config = dict(
    dataset='seven-segment displays showing three digits',
    crop_scale_min=1,
    encoder_widths=[80, 112, 176, 256],
    decoder_fused_qkv=True,
    decoder_tie_embeddings=True,
    final_lr_fraction=0.05,
)
Rows from block 2 of the text decoder of a small encoder-decoder image transcriber, named by matrix and row number. Rows with one number belong to one neuron. Each number is 500 + 50 x the weight over its row's rms, rounded and kept within 0 to 999. All counts start at 0. Numbers have three digits each.
Before each neuron's rows are labels from the 100 texts, of 14848, where the neuron reaches its largest size: "fires on" is the input token at the peak. Only what is clearly more common there than usual is listed. The data: seven-segment displays showing three digits.
# gate: MLP gate (decoder.blocks.2.mlp.gate.weight, 512x128), inputs 0-63
# fc1: MLP up (decoder.blocks.2.mlp.fc1.weight, 512x128), inputs 0-63
# fc2: MLP down (decoder.blocks.2.mlp.fc2.weight, 128x512, transposed), outputs 0-63

fires on: "6"; "3"
gate.500:489467528501546539485517547479481494509582506514517480566475445558417564445482533514435595465469530471480498435482638533484442407545517506465424530474436490466454541416499497537490511572651454
fc1.500:538472440535550488507538526569485450463367481483516518545609506444583508461560474490523368467535577589537491522495413498434557562504516522491586522480563519435532422567541498544502487560377480
fc2.500:459525527490459478494521402493391554400385500565446531477500512562507453459513500483439462490531490455596460578511524536450477494461555548488485566507583492519531541533547573498534557537462459

fires on: "."
gate.408:477511475455449503454523450445470515477569569520479465507472439508570487450532507527620578502562472509536514473474580426525453411474455580551437518411529533551460528497505508531555506494470505
fc1.408:599495542523566516495536608573478440539470444441480548459480586488478483482551584522416470473461502490528548505558451503500520572486478363478505441513502498494464405443462460447494508578466403
fc2.408:510447533476503529479452554470438499535470561573407455491455434494432464548446513455489593507415537542523534531513515526501441461543515563574383448538496504446468630394430463483495478505502505

fires on: "5"; "1"; "2"
gate.264:478489449456503602555478380542430556474592550525489465461505429539521497382547445501453587527560539556542539494486467532463499515513476549585500619437516531510552601521552579567549510467461478
fc1.264:546455537428507532482478458510505492537450535550545502509491469486488499579496449355525475578494498528553513496446444532548548447494476486542450501572466582476475507565458456494467517473445485
fc2.264:471509493463528410510586448485458506491446407547445504487439444559550503422505494578483461548474560521556503509412425606501502511462536533439518511455635540597510385564556611414560540469408545

fires on: "<end>"
gate.13:516486517406470524511469509448442527583525564516441478473445471553375500520440456408406498512516534504572508525463505473572462455546563515593481480541473513496492634452465455510466513401544561
fc1.13:564431471506486605489468458567512488571509548560445536493527481493468536460487425513489569509614485534572554454465435476447530520568468559462367569536513437533529595466459530537544581494447496
fc2.13:515441458452462473551525570541490519443568480518452519482512485573517567449459481553574514528560518503462471524413478573480508558487501542423516511405584441557480427531512583573581539499480455

fires on: "6"; "3"; "0"; "4"
gate.115:479552498500491444452567515558560448445517478502511590455436465496490557530561489509498494575490516470465482390545489535565545490431472526469522544435529541519521446502532570437436491496485468
fc1.115:527507501564488531545541577589572491515552519436529497472488462518609472522442511578399463452507440488537468534487543388569628535457503525458464373409597428494500518497513439470355586442452524
fc2.115:490568510531493409500550505500421464435513530486497516520379513524480438464590531487359442487540515455566563558503498541502476542500495488441493514536503496539510495503539482501466497521519503

fires on: "3"; "2"
gate.177:542456582464555544394556498435510526493506477629520501597568488469507559486527487419511451551442532486502495561459451549508542448580485523454381502517444435472497484578396462530493538560473511
fc1.177:532543603576531496395454488462479526506472488490512526546611580538492499433548595468481391489551536438587600569545568493498513447592520515435398533532465390523565476478468460460495502471478476
fc2.177:507404444451532485442509684508459525525613539560480487600514448406496561545553472459482501507546533492399489438559439475461512477497430545458536548475466439506505509546520572536402426569453468

fires on: "."
gate.120:471477473515461543455533330480452580562516518518451557496496536478562518506464472459604565609508490453565492443563554582477487457477455493598479604504480530567454549531516538568524546534509451
fc1.120:454459508405467454495562358515500506420594524502534444548509519538523509411419533445486499628464565561510563525447516568488488464548524539518492572465455606492525611521511542517532518507396441
fc2.120:634526552514530489525593505506516474538463505559464446502481459603504461477474470454521498523574562535568589495579464528458494437531564467428468502498480459494427508524484537477546457458435456

fires on: "5"; "1"; "3"; "8"
gate.451:463530559589527589570472479422503539506528518464520433494534507459546426480474600523466621431520429431544431491508537454506382452418463488490457428431521483492516538421515512521489518541592513
fc1.451:474480565471490402502438467448540457468565552462432578479444535422496475521480506466441488438463437518480541505511398494498572544516414502522529496602494437451574578492499505422420548413412554
fc2.451:582479548402502519444468556502501544495568463524586448486501477497518487503446513542619518444479493549387420486496472503477489513501431495582481507455397446515462426518493472481506482520556512

fires on: "6"; "8"; "1"; "0"
gate.488:435515405516533534451476530506573602574475468528479596418436449462542414491469437588556492527499404436485446437571546529471478551472428445569562463554563478563519432418582599516518448470571470
fc1.488:565461448571496485444607494427493489569510472433451552497460609447475458500461400514480496515510415488552521505588543517495493580539443491576483458599496466461510519515570556404500457480556512
fc2.488:527407480526473479454479602531465469643518527588564540543454498447494547518451446414418510608465518509514521419501524462433585474524411575558520530563463515569495541460501553542441511442506575

fires on: "6"; "5"; "2"; "4"
gate.341:486415463437515543554478522520446574517498606512517483502490481541469548471542487474491513515508398416455488501502470483495492498574463457521423454556451455501436608489428480492512529449450532
fc1.341:483416477450465578538499493513443579528489609461547503520528500546443551510536477470519471570498449402463474558518541503518528461565474515493454480577420493497460618513426461498526506403479557
fc2.341:523413544498506513488476532489385486549562551532478546448630499490334548555443508553517551527533467462578533486498413550523490436513447568394460541441543446491429539469462469522502502480479403

fires on: "3"; "9"
gate.52:545467589541573525383520511505522497516545534491592563552622544467529481499525576494496482476439538431525568512462413616461517486556521556408445620464446501477440469497468436470463486506470435
fc1.52:475512440461425503600478504505508519516451417534433468458370393508483478538438408507493547472538502545545471509516596394490513521426494444623543425503583484519562552549561587523542534482590539
fc2.52:515574485494455455532549378504390447525459565505504512458523434605597488500511458425561533440490420471446400553563400513530475477411535570465519503507512479462500497469498419494484515471550558

fires on: "6"; "4"; "0"
gate.180:494498396463459511583433499559533543512451469495468531482447506474425532495460405556584534522564466519550513420534507474456492487437384462561590503512556466576513441443577574493522518538594489
fc1.180:528435393489493535607406531563563539479455474517448535399500502461469559426485438594526547545574538471564477406481447500450576544516440453546544485517564468521512477381471562536594602476499483
fc2.180:475448450527513545450440540566549455528460458526470451516602417489529551498466456450567495551443549429403526458454483494433513487544563508505505526514463513482479510535478505555465499487548462

fires on: "5"; "1"
gate.274:409426512481495498490479416461516503566551500512463524545488485516468496548418490453562580584534487481566572481510518570513470441473466563469440576559468463495511500466456630501480581443648571
fc1.274:534534464525485502587504424509511550485429585475532415448541568497572406510523488534554436449552400499479468471566383471399491523480427444448540468456538451565508427523565441501522472510459520
fc2.274:481509499492432499548422498497343484453386478445538531513563585548438465495552498518443428470520490466604473543521474546468480521465519443445478529523537494503494538538555514509544571534537463

fires on: "<end>"
gate.143:421563556565486535511479435455417553460567599497531518474447488476443452561534575388557491523475381447468450545552551532511451392428475498463478530491543552455521493551525490451451474485599494
fc1.143:466520439488536484451490471514482490552485557470523462475570477608592508472582444521509445460525557528472560528527520465540555524571508501426515525462503591572426497465463508526508457408487507
fc2.143:433589572540516525568531419427492474448467562540393502485473429533495374593498547466525544472506442510477451495597502536532457436516534560509477541473513531402518551495507431406464432563478420

fires on: "."
gate.395:565476488520461519520436518486501460553493464444435464400442528346505492574436493513472512507536503497529417527582480404482498545487438497540523421454547477547564550458512542411531480526498576
fc1.395:530472507493469484511481583511498453609532561451508411433471517390451477546449465522500499527570489523566475521507480428530514496508417521489495429439553461548514530432475562480478490521472563
fc2.395:440486507471502494582544490527478505439516488485531443508522465523523506504472486525533510518506441514531514480431411508507540506447463494473514545464526548550491492460507518489522542485501499

fires on: "3"; "8"; "4"; "9"
gate.199:487503499462574449463499526472604569619535486447537545461459454449471478562415419476514489606507521541507493483584373483460514507554393504508571492582493507505515475447449540468575473510457500
fc1.199:536505419455525536584503487528390539387470538551544483563525432609546571487600516477460533437509409419472494504506542504514475531500584491504446501541469516457469550521458432504484479420536512
fc2.199:546503507468498492400481509464561487597537539553476568468560482472544472493478492483485503504519501504479483495542518543538494503534460473512493557547517434525471486507504497495475467500408463

fires on: "3"; "9"
gate.372:496484564472558530422480468582425514488549578526595501571504396535451566515598551444482502614403493430456489501447548555541540439556574511431405556488471524421490531525482499578438488501545481
fc1.372:495521444494497445554523496470514461420506511564399494420470500424566492471480506538502507409477555568452470519494407482515514624501483528545591438497579515497564512545483549438530455452366564
fc2.372:526503495543436460549507425495469512481387483485446515454612556508541474472456498514467474510552521430566526550537435554484507456517524557512457526469576477454575562521512545507484548509474496

fires on: "5"; "1"; "3"
gate.484:454522537539508535503498439479439566466564510513572538572453489518491509520552534459486556585436487382492426479508563562508500426457529484511427558477493560450457560525526437535461492534596442
fc1.484:525488495535484471550423453495522538455471471474452523406499551502624550496521590542473527478549581482523442518484468540474443605513550470578583455503599511465552460556470514523534501523503523
fc2.484:504500497532463469585537458540436531424350476511473441498617512493547481487443528541459461512627403430579491523417389457438507484459575481477497499444559511506565544479490508511596572474565537

fires on: "6"; "8"; "1"; "2"
gate.131:475507547462536459502477519492423567460549527564615472586527460497531511437505543506466527534411552513483498504420575483543504407512585461466420542388488543453443510516508413599507497494572452
fc1.131:450481560494542460447502539430499567507551486528583549597554532487469520513500527468512548616460497419507477591475581569476543480539493491439415541561435520572447562500473494513543492490569478
fc2.131:566436511462562535347497582505501463499605527547483491490423473489448608510563423503494518512437604498418544494574571508583470497495449499502451514511435476614487456528506486546482418486464464

fires on: "5"; "2"; "1"; "6"
gate.55:503486548428520501458539468504451521572587536523571422571501492569469550485473510449487494553424491510469528522426576493536504403512544502470372555499426519535370600524486426609454527501568461
fc1.55:621527513558495442482444506500512409484416523458439476451552542466594501490525506545504458394606533519568551487525448421506519557520478489513508451507483453530552458485483541409489462449407536
fc2.55:517492471565460454534496427547487578479393441488476496458525570477572501480512500509445479547593487456602475504491413492459501529495561505529485494472574548542587540522523594511533558503494568

fires on: "."; "0"; "5"; "6"
gate.73:460502451472445471550581429527536477454443467575417489528448532433441530483467432461532562539490517449466507442501553542461489562455488499482507562474557505547567443583572541549511540552535566
fc1.73:416540522533511433416489514476403479485554583453584418553487471587490422523594511471470393499458423494427496582557525444560497407484463574394529517452539604528528537524566531499502401473529453
fc2.73:483564511451462461547429495474572369544539482418536515482454512536601475493485553553533518470540584507508489547401537550524492538514518513561543529496559415546541432466483546475585545506444529

fires on: "5"; "6"; "0"; "3"
gate.288:435492484470553527558433433546495645445538450547531521477567434459554519438545495584562537627509500458523426439456548552432502498410486501578549563444569528448520501471555532536480545569463500
fc1.288:445484497483463485565462472509483549378558504520481554493524487508482486494541576581565542601518484481495379487487573519456486503424493488529541533466600461492485505502569514462487522583491477
fc2.288:575487504456496484507465577485481665511491525461495456488669565468577600434463457477512483475580494458388478531549465449545493472542553511527481536472468485450511496554461496501453507525484500

fires on: "6"; "0"; "5"
gate.367:479531430467491465543456457517518607449479500498541535477564494505605566438564483519594469546535541498512550400523425476496554533502420431526537538452555533513500407562527585594573510509478513
fc1.367:443503517484510460410420533498477466449451495533478616534580474503475557505540548498504412494485557496482548487452481584504478491563591533455554573489506555499498434516525448461548496453435400
fc2.367:464484454450478528510456655483508533569538511494555469527566506527525543467467448549575511480544442514419393478474533442549482520501458475568500437467514495519524519464510455551591489434541522

fires on: "3"; "8"; "5"; "1"
gate.421:534525449487550502509456492504527603533521528436598428510555393530648525482598503599489506489565507496498437452505524410528475483494481421556514429457509492447488462494508502553469502480566524
fc1.421:562520541457400517520543464447497482561515576508441526474453594420426512498420392442508533482507468484522511470569538488469512517473371549536483462552462465607507582516512560451482501516480518
fc2.421:495504497544502588471484411478485474528534616496448527452455523457438479565528505413370568474481497529547548536544600527499462499482507488487459482558492491526577554439568436458462490541485588

fires on: "<end>"; "3"; "8"
gate.132:516518463441521529501602489483509548560522577500454524473516493557459483526492423469552487504547382521467512499604440457473516523500394527445510512582464434573520473485478535488499494457445564
fc1.132:577465453485515490438576525390459516546505539540543483539540419515447525492561500500481496436477542515474558544493463543487498513613426525463467513566385468489408501507388518541480505446476500
fc2.132:473530502412473454565516557473541497510581450479452503462604457570461525519466502548599476454492532528450465491506409578571465425497499551484571437486531477435517479539478474515533523517493436

fires on: "3"; "2"
gate.54:556466550535549581465489497547528450644557518371501556479521565553495480480498485530468519466618479450577536456535484574490494479504527498525409570562461483539507550448476532462482541480570513
fc1.54:519483556526569584456506601523516407587555493447459579401543501530456460478435554523413509427497551487540575555487488535464493579525516461488495495571508437469501461399454487481501503524564450
fc2.54:526472507491516411529428556447576499570533457478580543538493504573587472481520503588479472494595488496499451458466478409474530541490445504546509490500543525512427447536448603505536479416506515